python train.py --text_encoder_causal=false --text_encoder_head_dim=64 --final_lr_fraction=0.05
Rows from block 2 of the text encoder, named by matrix and row number. Rows with one number belong to one neuron. Each number is 500 + 50 x the weight over its row's rms, rounded and kept within 0 to 999. All counts start at 0. Numbers have three digits each. After the name is the row's rms in percent of the matrix's.
# fc1: MLP up (text_encoder.blocks.2.mlp.fc1.weight, 1280x320), inputs 160-239
# fc2: MLP down (text_encoder.blocks.2.mlp.fc2.weight, 320x1280, transposed), outputs 160-239
fc1.910 053:575569513523560573535501598558514590608510568488459471428423460508554483570543514505476460472473485506542516513579553487473506573495461526546431448445419491558569513546457549483425479525565539616444464455463560584476517477365514438409581531
fc2.910 023:495510469561551545552524546412511509538460501500577371471447532534569661538491486497495531541522546474543542479494504417425495495475459549546519484570502487496493478539455546612510538461530450545500469464529422530487496539481577578511527550
fc1.911 233:509664422451491562446570513518489566472464549509563505523477476509443520531494522479527532570519567478420417497532412499459531566543495593399540536482528469564522451489450568501444443570443545540441556439509463477578479520510516467501421522
fc2.911 258:513511474529526483561581528494385551547525561559539607459568464573552470543540496470486526547487422447496543501516548456555490492583532509492476393520448562541413439547462527467457526556479455438491400448531536463426392428504477574519432486
fc1.912 191:518488444543526453497598571524428558473545518428485562504505545454493488585533531461444553457446467459445503540559514466435459505562477489469534527453565518553416506531569606540383507567547541453570387510482434511469506406493440457559447535
fc2.912 202:470506595498556598507465501473570521556477448533523512521466485488520511496504477510508545517461506443550505531498514524532423433504472543454446588448525490456582601506491477553450514402529419516452611533562537512489513555526642491474541458
fc1.913 050:593556441446490545538477508505506422477440432587429538480409430421479526507527475423409454502596487514483514517564630539478482529511514527455535448395509502405470515464456510519517510515466491571515417431486496440530567594522505590508552485
fc2.913 021:579436521517431459479505468542547489554475452539515564492504487435532547568423484499461564489580563595500508520493509471529491522545458530443427506482574498553470488601499540448551491461454473430451510459528509471536446427467449513491425588
fc1.914 049:504553479418582527460533526536515477480555501426543487511466442462479506466463412498440461453442587571557574467527508554434459407473431428427409551593430487571471563552512484488493543445505503607548395530550445426497519563538483533388474547
fc2.914 022:405490465439576451497544517486415441453553458531490539416495586484517520507511591498448592449539485480614542480541462435521584498399362503455443498492475564585591520573486506571556516506472502523474526562528514511571540491504475544512528471
fc1.915 049:456522459459538415465605432549491592531489480470541539432455487547503490450439565563547559441469489499469494430412442589540426528537480494561469519528492480555463540522460535510482516545475434482499484423616439504463448495580537483523444567
fc2.915 022:446377479529493533474528484464400537451507478488473437530575511513502539420521499591501444478410563573488511564487508482558552506511463473530479628552492523454479472411531499486452472445448446509547513515524571506478512494504507508520563438
fc1.916 050:563598399487493512472445488441434444461463457420476562542475433525528554448421574608473417502492547516533503486376466549547560432449552514456514417458564512490468441464557538517535454481529493502528476552570524552579456532545474459447475461
fc2.916 024:501452493584465447547509557534453578549482488482474460480536545433491466496542452522443524552457469483459547583436513525469448500457423489437460577511489532392516445505516457431442472477422502472490545530500525466562391513494541534559507557
fc1.917 052:520490498490477533565519544480425544460450514592437475496409527546523483453578456436515509547469507550608535568569486479514544441497563568494458441537567490554460545607441468459518572500460549438485503409504521429427495464555493508450571524
fc2.917 022:439522545507474419417470586509485398548511512373499510568565488485434546526456502514521452599445534565564501553454540481546586599528509495443507454546465534437518487396495490465480458524514472507468548456529489519495495489454440523494502513
fc1.918 052:501509532458593524480515493584467490476560587525490470533382504501433548504436455541421520547481625502532459475511529523524414460557488455466434557504490546484500547525531509617413446474481476553529504418465403571547518408509439505464448518
fc2.918 023:490519444502463490495506528516451560590459519564424502499556522495564507484434530508522409533509537533548547494481482455452631543374422531483477545510499567582613496461570525501582510580513547447519547554541529528509496517576483560545603498
fc1.919 050:555467561507460439506462466523471531565476461432540506470493512628566491470485444405534447456476530559542590505425508433464445437401517498524568489556489459450528570513529440439515456575504489552479497516561459584485494479551488528547498583
fc2.919 021:551555560346546584559517513497476485426462428506453494508390491449510611478416513458556514568495482514545518463509527429515534460596421570520441458454528486562594471473530513577542543459436482506524529452618627499557533614452515526543448536
fc1.920 046:518497477505432552476554562481502393545567476441498538527527504516521517533522487445525539544562438549443413465539439467433533441555419483528449561554497535552484465519451416544601585493467578436476500541534478579447513545477472537551460399
fc2.920 024:515527616584447605487438438479517520512407368588528549420459517555549497451446465536403492446516502526478462561536580555499519451567473417600476506496537565550452498542518525437486441485448414503533424492454533510636477460455528469464373556
fc1.921 051:506463480560465440510420521522462539609546458610563546512570441495557491420532531508497494429573523438564548572463486589509473484483596514525524548487521512513605430498537477456565424483455500491496468548501566434450473411564531486480527496
fc2.921 020:523428569493450484523491510537529512442542488512535344501517548457546492448435558461496540582451423510500518512396494406497567475492482482497469496588484435462446568519510397421453512478454501469429504449513454485475455589569516501578472420
fc1.922 051:520484467463437447532520482557473548538494541411517533497481505588558470467551525462529549461587467400549547517429502482433537558555471423523380518496534472560540457479536539525504575457440504521503562447519523489453428409497502502546548476
fc2.922 023:480509478579482553542475526509540459535489456522553497462390497446579555535448486637602554498473622474501489486542558459519446505495501570490458519538541415530555576484449487488439545445461470542543475532520460507404472520451456478469537474
fc1.923 053:503554556446487466481466523594507480469512486488450515531490532463508518519428379474573597495513420580426569451568575421460462511534525555404571534582483480549523529467540588492393534457466453452452415558530537389522473461419438464371511533
fc2.923 023:387467502504485464569508538489477498416458428526468495398425534495685551506457538522349549516562515488525413510449510493529466540468447525499437497567446436547551572573533514547536524340494443454528594543458576556604505540431512444490475449
fc1.924 052:586588468449482524446602570421518516552430478529502424571470570576493479452551388522497478543549500568442585492473489513447466435560510488549509543451428501458424435509534576484535415490555382519498448496550432529486464574529515467487436599
fc2.924 022:408507555596512469495489497560463456551452416506463438469607528401549551569466583500480440489500577500529450514484538499529489570572492405543508506570446542489441441531494492511488458546531522505512580539452509475492512558470493537542547541
fc1.925 048:446455479454466433464511462428428514600452543463481532380550495517459419572419450548462472486481503455511428490462499401595571434545526501469572509470492504528461442570548464499532523493568576545443480460463502563530500583405511480504478422
fc2.925 023:575552410537514486416485502453454588538419553497486524463590448555561511472585550460485489547502461534493498572502454424560523531478536527493433452501470499488549473528514500476557478535547484544579464466519486524488441442440452458508503572
fc1.926 046:458477494516479504504540536455450547410524512564442551494579444500541488473442460515473502432501497548499496495478454438543489474476503490539502460464481560393458573499545510408571481439523482574438459533530509602490511490485564543444564482
fc2.926 020:430471551533473419495476552522475587609454360641554587458474539463565558497486539465542522510567495532489479506554456503563523500509499464498419493538509489511497486535437495465509472520493419463474544455525562442491494533497455417469473491
fc1.927 051:505454468511569510474468373558468482537539504451467521591542425528572414513462555516485477571459496594418566418513551457495488401521546467553514500481484522428492497534565451551580453472499474402420569487516450528510509482573505522547481560
fc2.927 023:498477557570530443464488464495514564446516479512560459404480530437551537538462433553417410469489472548457495481446509540526511596483484539527575536474461533464588544508510510439369487489376486467414474399521566534485400527522599472518482470
fc1.928 047:526507545474559513488438544422483478448434555533550510551569519596525567485485535542439452471508499532552493481486442516441574510531485591479478572563453458451527496532439491536510431604476545536522408604471548575522554406526568399587437552
fc2.928 021:501505485503502553552455526526536520491479424496466416440503443538492530530525460543495515506513470466557405515536608485495397419573449489519512494560519487482440526436459519419465527495506495622525454445440523425620383580464491616483443484
fc1.929 053:566495571499500431462466512449438459524467418448516596458524460539521540513491520464453449515549510478454488466445546446521453535452469439456589495532439483539519463487521531555504566494386543585510560485452513494505504466490575474533507558
fc2.929 023:549451446523491532478589511517524514490423492538499461561441468496524556479518479501446528480464549584510501557581495512557520514529427591586496523523468485500558521453437491505463461498526531507594453504528544483387465540403429518468590499
fc1.930 050:428456523522578563458418528461434462522498577522485561394516426541506469563505519481541453524574551522498454462555516444582493574461582540478552458442553412417561513519522416502419479502486530575497557468614443527490606395491465499557483520
fc2.930 022:573482532559494535451519575494529565485452478514430465414509499524662514559478499449367432545506431480531540518497412545457509470445488375557466501485527504477429513426611586518517473490474474569586430519497514458519402544437507395543515482
fc1.931 051:481457472551494565542571558508493551486532483595427459425461573592445538531434526485560478560488495466487490417556531456469452394567450442480576550466548525440512410530478518464442458545415492407514568480451525502479543501487550520548465431
fc2.931 023:453486474506523505533550487438445562592399458537481584503563515469475525541475438494523495481496586482565548524457474490529511535493472581442485498491479506527496531521496574421477455515345488482500464533550575566512461481506485500531483550
fc1.932 053:432461445598489391465479541501418547597517587546437472520468554458545526485573480554445427462531463454498465539434592560508562468460521532528558604387460444526504532431428584561539587493382561533520488578535535573485493516541488529539562473
fc2.932 020:512454459464535511572549508484541575512504513441531544498524546508522558519426544479557461504454493568589438490461549546540518441489432568556528527622430493450489541461528457390488476546432541518502497415464547552499440493523495531465496506
fc1.933 050:563562549504585472518551529443548560536556449445483486496479408494465548503449464496511515462505517539425406481425594470510543489532562498529486525551530491473526501485530553533495393508446545583453557483489555510456555429530453525501522523
fc2.933 021:559500539501534446446512466505507461518577455546466554473476490495503536560488515427516478579431479512597502485568446523499483414432439564493525415510463496550481405525517451441466439563483607562494499512537460528575482424485494520541498522
fc1.934 052:501471539559420541519568514556463552482491522472511400500425497499414544572560490445503494499480528488509534568404457433534502407529547518439523440515446554403508532509473526575517436505514520417547552513543547458469591598558513429454481561
fc2.934 023:472470493512491519521584462504543559489464535654468578535532475506485528498407523561507486440492460507560549521464565511506556552549502408537521553529496495558482536557516569463547471532493375528508534493472438430530453452440482496492471456
fc1.935 052:506461476498491515516493522573547574543482399546498563492406480559399569538517576551476535568523567440594424478438598400492515607588508518446423442546553553582447466470536470418524510566466493509436524447437556411524425403484433545514525504
fc2.935 023:466534450545531497449533521475410482581449606466524492488559529558614462506489489483460412423473488498448535511463497466500566488433490602494435486560455514547578502599544527515646473480530572505537508475594543527573519469485416504510517486
fc1.936 151:504473433513490413549452454497618495432452494526528544507370468520433516536486565460479520528560516552579515578502425562416485443477528545485502462570449582489587484437461465429584496461458523479455520542503521591540545577465529489565520544
fc2.936 114:429551560433509526447411472474468471526479486498461552529596515458478514462476539484536530510452525439383489404481529476523575559479434430577500428453505465476370553615576527526415479587446555517568455500472523420451403541514506569361469506
fc1.937 050:448512551534601470569511483552425457575496528526467459594507451504510565471439533567510582382503539588472473414427500564476470522528489549520411497505570428572527488484487549479518553546574465524436395483415520513476395456556593547442546479
fc2.937 023:507545465364418506616481511487532483522480540511520405436558585502462536511378441539636573577504540502621565442504488468429475530437471486476491526558521503472508481461469450483683491477518550365526551512410452534538469435506479501537446493
fc1.938 050:588501513458483557595512536549548383386428481457473549563584477514533520453475448456549443432530577548395486554564503550444552502536466522442558580527502529591541499467504545544480579491531407579445457478434442489567566502458486584553543482
fc2.938 022:462418459528532573506496515550454494496539494510565499519431522457501589557514549463404423543459520515576442510589468539554441506457434454523453493522507504537514478536414523524383539441475474446612495488540610485499505502615510509510530472
fc1.939 049:465484468410447503509523586524551527444504476414524434452477453493575486564548463556546460445477520471570423529607454451521500560572500467460591475557457546450532425583475500585461481588456424407522570492552582542514545551500503484405553503
fc2.939 023:349561566529495446449483522501500494451485452640540471400480488499531605507509548536459499533530482516520518503497508470505466506456457410513440471580480448478544491584487555526490507462520535517541534474534541469483468523511446595555548510
fc1.940 052:441490537498547548508599407519476527587553469521528469498396533477380542547435421468532504528540561549485428516483506461566491548526564561533534459509465494438412422457468532500430450459394484504460563506504554449513541597489381523472452435
fc2.940 023:414527499494513457533477449468486563505460527631533611503554435495508474588409601471421539476538469516589468556506493458516497475580591555486480459589551564538555534656472568533570491477552526491503527445440494488604471499432500432491513494
fc1.941 053:474508459500487364467557457538495432549516503505559463499452510526486576428431546418489461600513461565524495477516482514475482493512487459524586609521414544570502547487634480557526539460515533473471463442451436543551597496552449459446481576
fc2.941 024:576417451533529539483496459483433573541434460404553530462570489496534446482537529476465453460478472602463567605437527513577485593531481472438527570486539486388459490493503582451513423563369515475478454490518603459496440475536483460550454533
fc1.942 048:552453443434527540492496446475524517586558539390482538449518391497586461544561404564566473547527542457562545476609460510444448457449584523533520474553490526548452594524576481497560475458507535406485555532522491564600483508519431507514516483
fc2.942 023:461467461488499578444449507533549434556459422574513453508527584443565597479495516506456587443593509487524466540500332404549503488523542506477492488486515472435550460496387441475618507420484499522507493506566514474485398553487443488483621573
fc1.943 050:540557555555530506563479571527587562488573456530553528495421518457542521542497445461491430472493523491426487603557440537596476525504512539499511473550474516568484558404487492468509495488368502485532583577468460422417434429466523454546566497
fc2.943 023:512404493489517597594571556500380478583511422501544419523521522523471512463446458588484515482455550495530492493530536455498459431461427615482460547566456446445527534453508477447529475464462495491568468488546575455579470533489478508539482509
fc1.944 050:528448538422467564523443543600540552541457475516522511538511520482474537520490489505489411498477445533527559453567479500472544502436567469440578415491466456561528548576504453388563415503562496501574539441449511561487525504436481441437554582
fc2.944 021:351525498422442496521444642507538409518517460459517437548615507458473513507480421475528495481533526477448437571559572509599489462532523541522517449607543553449494461484429444516543491519468494469451546537562460520564549526531497531411409447
fc1.945 185:476535502547483565528468468531588549519575625465571512506493433481491570493531479341386561551536543471458473508535439489470472493533442528477584503471491448532507529483494573460451415553477491548586469486493485524579476388548505431507569639
fc2.945 191:495538435493477503499610503519463561496491493487563566508578490499494484463497517507540431505505410516465547402493540437506533480573603502539505461491544444479446418478508444530504509518545474464475382449527470554508502445541526505531371489
fc1.946 052:555513464520468504446504575516463485493496392515528493564467570529481523432577472411475516422463488437468443586439477575428549496417528536530556564501518519500473467545468495429457474525503498518502571492502493599490462452480421587416463406
fc2.946 024:451501503526536561586503487490579437527522548514506485507455439538583614548406581509527518438439487405469503490526533523597483471561574568539436531433520458561488503483595456571470453473433356518470396467483494496575418514456479579499562446
fc1.947 052:531543411470447536531416464541385456448534455420472581472446558559480538516514568533499504496515527472513478446476411418470569514571469529498456447420539509513460446429508446399561433439490550458493540538417547514561584411530448512490489567
fc2.947 020:486489514546532628443481504396579497552497481535561500509458477561506592567529450480416503550527473503500525481573515550512482499421444554519534476496504388429538500452433510496376530487480475584500409503534542545443343555520505516494510506
fc1.948 050:477557505421558576512493542466571451402465446453431455549488519505489437519592487464481448572498482625394557535424492483538498479497532561509446518458529477415505561495442482435565534484427546465457465446481543491511575469452493513524511386
fc2.948 022:451494489479484484545460514493508428558521485451513480488580442496527534505507434458512447511483432474408477571552513558556466450426561558503457441513500483433490435404483504542540532506405459516531487599580505572493468465498537422466495456
fc1.949 048:507533463399527562453405464483545590571459474476515553455453445423524490432541515450564498494518600528532509549471517458465468534501514488397433534530530465572431481582419503484483489530443557525494442498515470492429526555451522514487538557
fc2.949 022:497484442552525477406535520445380448551543469566493483525470495544550537566502606516375483419516497499498505503507455433542468488498468506528483504542564452472549523553453429617480526405530508490497517451572523494490424466460457508507637542
fc1.950 050:511542471487542530440522551410448478486510439498520526445514410494420555580567392477447566535473426527549556526421537510516523493575531498507426466483538537448413465523447433538512431542512454486571520486485534509505434511501538537592428457
fc2.950 021:479456448558461556511515485424546558528453593522513473503573468535504556498514571541521515470478503571487549503432442578509611575475533436495448479500444487467519416447463514472531475474487551513570481367464496480505414445453541453527561519
fc1.951 051:547452451480573568450487479506546497443573486589508498496420498560481541428545532515500483601463495531531592429503510481472567556576509417591515518430523504484496489453451463557485540553469489529574526466466594490542403487463451450455411434
fc2.951 022:547561543484408389496457521461503475521508494484536514481561477496459474619490462475470508485457561544506422516500520456483518518437427515484502465600508484472551512453514539412401510533433530475494538512519457442536489487588503535589499488
fc1.952 050:555564586550597469552466456509602539502427583448469480436553483572475525515442487538568440468462434496447513492422477488467509505523519456497518506470475520587504568450551555490463429562531453458472520401521449514606469478551464470548507473
fc2.952 020:529478492508505532448503561532474530674523476577534515571536543543444455493402458520496485501457525527476481544509630433566556508402472437542463502516475482597472464430469500462608503414472471501477495444540509549516522437493450573523447488
fc1.953 050:404495520543439576607515508508438514485549578552476463446566552517398558550471474550500506623494569522469548465448512587496355529462531455509423558431565468504442486546591534436432560523555495435514529492544439515426494493545562469597532473
fc2.953 021:449506410463520494409505516412466506501410456514569553512470535487561497486390511513524500378501541487445491580562488482610569515540459568454470480599507466536557489501510572635573451470458475480404498543512510513474453439474441455423485498
fc1.954 216:521550397420485506477484517567604563535474602531493434446481446423403482498534548416468495566522589434453413437479545479510520554505450552538554526469529436570491482499463513418492436594431472513544517452498443512592555438532542456409498635
fc2.954 234:474525422466516461515563504528452409519456481532465489520527523603422482539433517566565467472516463497436566389478402519522538442471592507482464450568555570499494440501461495536505571447539553487488424540386528487469549486531473475529483530
fc1.955 049:550575500515541537471509393471544526546483482446517496459546511558554550479484502564527485533464578553500521436529462501492508501546481518483529409422554547502578466456586571547428403465429468559491482446520539575492478519439568553483428513
fc2.955 020:568472512544524452512525479467441481501584386550594481480554466427485457532493519529508502509439565507546493445494507399590448466476402465502575579466443499523496460558432536495474560529405517531442495451542433551549445492546531458539367536
fc1.956 050:520489444454459513432494477546446553476430475464448564475480428501421529462452468404588538556468481397533520504474562548443442418442453456466529466532478392484545523546578394490439540496546552581511533485488494593544606511566413473512483458
fc2.956 020:449548510500439557553430520423402433492561402498488602532547522482421457504469482501522526518499540546455510520552530569634497506498510404544505484484537549503418517524494475517520494559454399468447520564496352507516508501502608489543423472
fc1.957 228:500498510524511487590487493536455577471482580455428476476526496509528488560482484446430513514565633554426479528554506500425497513490385522507463503546436572420501534438515592415532405546471511566527463507529497547573469495469501473521490509
fc2.957 259:456499403578492528440467484526511523493498468438521449489461464532495576491443562540488497575450498614463538522454484529410614440541458389479514422551505549510581507530487556458450528424585528457465498558495449528595526518518470449486527526
fc1.958 048:536492518511483459423425574536536547547522422423492532488395565493369519457588463528513417591531469511432514466455528494576490525513560498489486519528435477545527513459509446486551501499577460403500527531579434460512444558452505574553509573
fc2.958 020:476408518483491448532485541438470447453645446452566515439539457531491495554487442474439584547568475556504521453540501486656495513482425568532517560534466512443546488494520507539539455468440448486545439503508537517549544508510499344433535369
fc1.959 052:491482521444394510502453490487520470583563538568418531413576437514464489516459426497465524570550410545463485492497536457567508510439451546612485483513555529451434386537537477457419488509489486545530462496540427528441537390471544406483468407
fc2.959 022:480438540632495659505470552538504471564390425512503529502564466557523559573501480527507536469548485477376542477490468562513424521519574484497494476494454527467389508527459534457538465429498426547488483509571549560527389613520464481524479511
fc1.960 242:498583436491415567469497462404534554532561525449510527569475496426514497473486475452517471479470450565494553529567361578406416434548501530493496415541517493439442457603510553546469551407492542492572497622284516610507594433438442501557544521
fc2.960 274:595546496496476515532465491510468512426480598474490535400431517548438522468410481543486461458434442578460550433498544534502487457457443433495555419486454496611440500487550557383457518492487476540475530441570472481434495584530489564477585568
fc1.961 052:490514508474485499501484430525529536417454464503396523593393454445414464453514456465520474518469472427498490516421489448484528578599516429566550461570539501441531456612505506548464560518563450515511523456438526544576465471593458489544529484
fc2.961 021:450527506519475465548509569508425463519485461556483535469515471556506502479521482471359464561521542532528482578501568492558522482467425548491349516577399517541433565490513578505476425467560469495535553585592565420493593509475490413467574524
fc1.962 050:594402527507403541473582520503543543473432567485561442444534623505477575448563546495538594503432602480551514458473477417413510499467447424566588562536546507531560558601508540448603473564419484468435566548429534466476454534523550558448436533
fc2.962 020:556545533532496461401549477480572483530507516441482507410450499470608481562522538499573497489402453532538623505474567463438608478466391449543545568527480462525538424418500511431478509458553450544561426454529521465489479495558488536564507476
fc1.963 053:461485505453487419539614459539452555455474474555455554429478440548448469528591464446443427489477542587550405501555568578549466442492455478580457438596538547546521516561407442573462499495537504549437601463452495484533478506435497418465518443
fc2.963 021:534482425524521516409462547422559479522449507511509451569481420553528496463519438550543507503452476484508456526545566526517649485470462527544455487530499355472483484399487508360563562486495523510589442485538467567504420518430462509457530528
fc1.964 052:503450456441490539428584434545561450488574543558515505612430508521535494457561540501586477510483492484536476488523554557521501506555518493428443486415416513507520563479531555436534477601597521482528491470488444476480632510537473452559445534
fc2.964 020:559546566617463493449490513495475478564487516465453433426533477572543529479423484497548478522449399563507468540444581496479572468491456424548562444493546443432436412416473461463443418633560521497481502554518470556496421474478540514442456445
fc1.965 236:593504539538514493530529411522428519478523556443529470503487487541550568549474472549485532474427511568480533555523388575461541487523483470411436397547434545414526422556485562436522549461530575466554487535396478513531477484471419573535501519
fc2.965 268:413541435423493416521498584527524471451444438540419395641503479493470475522552505506587484506490572428480471495494393466537514569449541488530538589555560433516600554505435417586509447522520536548545499526432578549544536434494482449517485484
fc1.966 064:597528478429550499504424557515435499492527503412520596440525596473454571538493604463495502516441561558470550506515461492494491539418584584552489456469486506443482536586499485482535571543565612473503494454531492547589434549454458530459466519
fc2.966 041:422533542576487567535449479448460540539541381560504570415481494525537538555509430525565452553487517562522475491501591458584506489416456493568462483504469492521556466519478499485469502544482493527501487419523554517507481542454490540469629490
fc1.967 051:518449435507498406552418414509403519477526480474476455511527567442550554499477463484474433442466522491465480545500552543500461466544593486507566451545560482574504462531553450530477489511503548548390433535543410473528429444482554542517450443
fc2.967 021:539434504476506534468517470528503511537531452572497530555619491604517512537443503581537528544494481516571503468561533480510490483508425532517466590517432463558491510381578576388534455413376472536526504545515573440530495577472434441493429491
fc1.968 049:489513436435582470566463545429525513609448534514556545478527498516445520467508460440564423558536506557579562528579431494506545487514507539434563457474473594432491534485497527572499539474557479523449421566510558494552553470543533540456551589
fc2.968 023:532516545450522504482480569438559483450423395555550491441500459449528564515480503503455514553542546579538490475532515569559526553531490502450517505572531412424506485473411525500544419494479541484507591462551465509485477545390417487438464439
fc1.969 049:495424568553586456573571506496482482540570443449452486598489505459595468557544513479458452431448545529490482446451386535569491485437541599524569530472521419463458423470459515510459487435526497472512474478479489560510510514575533470440553452
fc2.969 022:421512519456537597500502512436449473438485559545479378547521523449466544446511547565495487539497505544489446457564463495515507464571479510484511514520479475488509445547458377487675533441541463524473558472530421485565431488491530510497567502
fc1.970 049:485470553439489597574581528537504499526476514478484515517590570538560497613503508532454525586549537549471478490457480429480458432600409420521438475453512490494519558531519556601569443473416520430554495540386481507526544465467472469548437512
fc2.970 022:552523512442539538407482434444426533497441509475488529500511453566551572456525545553534472527455514489554542515489465498557501442431467614500469476519545560535479489502509541505531469495499454550537531479531548503376566543514437562444489554
fc1.971 221:460571510545475586518516439495494549529451545463578490525491434451538514411438467450394459507509513565442563545539425580452479536604582539490499493497549401509486446525517550528494484533553556544562503501484438510499432508493509500556505570
fc2.971 255:596528553509520536559574463453544486553444433574463559458492434527526373534470503542471539544504512430516499578516463524560387517429544522451500537547530487562454578440487558559501467495495483531417534535592589514534492554514552542520532471
fc1.972 049:477587555532504485462515460444475466544559477330568505491492534489459439529572459425532449547491448546456556533443526457570499443420454491510578585538454434626563504533522544463434588491455522464486550472559524485476450470510529450543541504
fc2.972 022:494548542549467530580477486553520447458582392438485445569502474470554553488410478497615485580499515481546434495555541563516456537561561471573543508473499559523423446406520403558467513445513500472480492485402465575496522580439501474415398504
fc1.973 049:494473437468507479445591443540493472531450528436565501524561485454567501477501431403570623475448510453584548460584491557440506511498564542565431453501425538520422470500511500403571457550562447541423557477487521525472461380413418569408444560
fc2.973 021:485589516556473549488431540497533508529418413497507425450445543525496599514449500579551393485499424576510481454558517457485461479508527361560555528559503459507486503614513524562582504493440451508500556396510441446457434501492472568498538455
fc1.974 051:524501474554492582499510594511480485435461493536502486504534409447466564445468491558435490448544444428573536421527572497547408447474563517510485393536555466435453533526416594577511516587470452463477471468500418508615527556430474507475451530
fc2.974 023:520485449487544544513617513484511558501420494570453466469431497495516533548475471459563517539470504624585506537519475574529580630476542526507419506526459513551420470542526542518533503491557484501435584499489441540523485546506470503473514543
fc1.975 050:507433400441447499380489515422443436426492455602518548419517467452589570454459480565498470528464534515463590457588489541530531486568421543415554471496536478581422554534506548469569550471387511598477469552486551496454443546531556393488444420
fc2.975 019:594438497641531504505518466513537469517458443339550465474575565485546556476466471539502471459454513593512527563489592469494421539518488535480549577449508398412568532413493502414496415487410474536508480446472573454540465517468545542520416551
fc1.976 243:509508489495519484501466449479442480467487608437483491473515468557528579506482441537497512423528564547456514531478435548492490468498529503477437524506492495455483431511489532406522501489513604509557470498451467452527475456463506512551560561
fc2.976 270:461497471471500466496472545503565481426475348532419413548487497486490501493511548538561542540536551483477488494495411467494530542467541458531587592548590473532624585456471472625501466534548549517544494552493546545605559455489463424492504445
fc1.977 213:473505424447571421567492561538491499519510597513546487511507460478412566502452556492447576502458581433458520471473470491535549391551437493525500482488483504523453482552570510487477468599540507508475492532494499447538548513537530468477514588
fc2.977 228:492522443639514524492512464403494496501533466539463514421573471538549553516439492494483498480485508520513450509474394602433449460458536460523514398565506478475356504539521590496537492480548447431503483552534499525584563435551416646476530472
fc1.978 050:517416425528363427562485457454593490433442552567475551446517447485562439477548443451591453505521480460462539472477512589468475442448481478455453538542429445587479495515375415405550498473509559469466477555492560541453493414452488513493558457
fc2.978 021:532487530501458539532499538522496489430540456314503428524447576443583511466430477533497527500547456538531495530483511566512502563480473501537511484462536522445449472380488507507491518566519401470465408453420501449425571573500566474496379478
fc1.979 055:502459463510474401562451442459525557508512543476439456492531459506497436560541431468529477526443509475465556512500572460421506580450530546468482531445527593481505470473586419570413459487526442424437456537481604481450530480537498464459453487
fc2.979 024:582433495418523502521452472465520450447404385471467514520515496455464449445512482450505561459488576501427514538517509498561513589609465459412564549479532493356485520429502538479589475560377449459559493541513400448436489443443430422494458531
fc1.980 051:556429402448485529482569415529535540489431440387452575490523508466488567487578461574480561595491474464409466499451573488497435518578506516578516481480424532506549548557516494456552562527449435488393480477548554407592496507526462480442510500
fc2.980 026:508452469580571474362522421424415536555473498678540567440388460528578485507561497427461559480492482512452493526552447479562455477480426557471457542465528518477585491529482495527504464485431474535511499506525563545455450478569513383506567548
fc1.981 051:574489439472541535516454438457420435383580505429470440590453450466480437450516503472546503510564460575455593504556605428599459449516507466474461569527547468426437552620527496522545502544501490442478521413529441521574540457551482496432508615
fc2.981 021:447520498476478516539426535548489454578539426502496497577577444456566587540444413554524483531510481411475448556525445481434532552540552498511487433424579549479556566423447505513452500465428444454545520569491470472403525552421495496564536480
fc1.982 051:505426456441517504463479420456466537551610476460443517394453522532448519423508497487496542512392518431478450561453502511416423541411509576543416523502479427550494512556550484529450408469433521450536512526565438515486428405476530514501505416
fc2.982 020:411450408397530498619506588567470428424483431432512417552531567479543616478428460519579535501531521525520489511530497569562566439498441466488460492547512458411419453502410444527499531515528415456526428441453513533544554516466543411475538386
fc1.983 050:454403406497424408582394390456434420488478507439507506427506422427534445408495546548526514414584479525608439470516431495514452464482447475478474540467461569459524488495506438518566518448458514477493558424556591535565534391592569575524481463
fc2.983 021:532566578573551556500520526540517502531499455531513391504587479516501459616432352404583505508490481528553531557479594471513544462459485451540560503567547487449492458412596527425568530487422536505481462536514619513525417573449486488457434441
fc1.984 048:525506550536476489458466416468462586562550477523503469556422432408424528455434446536518561481528508512533571398479547433483483469451543553444435512403509433441495543412424534545507381562462536453516442528471542425537553447446431555522467592
fc2.984 020:401430473517466460380445534540448428491478427545507493507670514482473544573527473529478539512422461505535527470483392441550486553452443456510533455521458445444529485496439535446498497527528427498506541565667519450597481558521501510553548500
fc1.985 051:521559496548507462561572582512550566518556502521494492385412457500428438487484435543453567528493553597552445446535515591491535498497519533538471478479441469411522485548414488503535445470488450586445517461556455530475494580487568539544549581
fc2.985 025:519456482599553457494510470508495470553445537608513529504461483452529532482537587539486540392536478445467515513504428367542499515558437543496537523513599501490610495556472500506586478503477484439649500429492537498472493400508456536513543489
fc1.986 049:535466541545554475569477461492504402502432511414478611527546447417516450448493551457510528474582542533525525540585544441580406506538591530436560525479460564511486528500456533474535428428502468580522550535553518438454455440423453598572500510
fc2.986 021:438485470466500609554560483496496515593491486565511468610534441447520550555429382571580460442470504509508517528532495512513508507552525501504488480565516430506540520516491576515559458520478506454491567426579440453439483573433484533478444486
fc1.987 192:488568530475421583560533463436515547466567564430631466457461454482518554439464448485411516616529492558481455533580412524489549481532439547413601485468453498511539466461447499527393479493485474511587511444439508580570473471458445518545496547
fc2.987 207:468570438434489503465547568483431484517546586543557602524552526551527508554524477474480506473464487442556540545450606372587498540500500513469417511443467499527444395549471440505433467594481462465403468470494610463435417530515512518516440545
fc1.988 153:527550456467459488526530491478465540478545545507489476451463461458508432559524567437531471511520512478496460590490454627389478489482435534515474496510514576454505556508460502474522514564467494478553530542399486640481513419461436476551471574
fc2.988 130:479501474535498512411475518454507477495456531493543541597550528461571635483481419488517566487465536516521461451516504381500557459466419421556515434455471462455421435501561424518511400450475487444504476403477535518539537539563518513434533471
fc1.989 201:410447512527532527582466452496476547532505581439448488454504511464477555585562490477392509498589559503492522529534475563435479537472440495467451571574496594506501496476495622455560417627454554580511495463515521439515467488484519441515579476
fc2.989 209:439411432490486483440501467485459501535485452502478425541447469427463515433447603493581444546454464543473466433459479518444552444522419467590478398490527549488525590611571494539562531446549467486452523554430476542521594478385507527462479463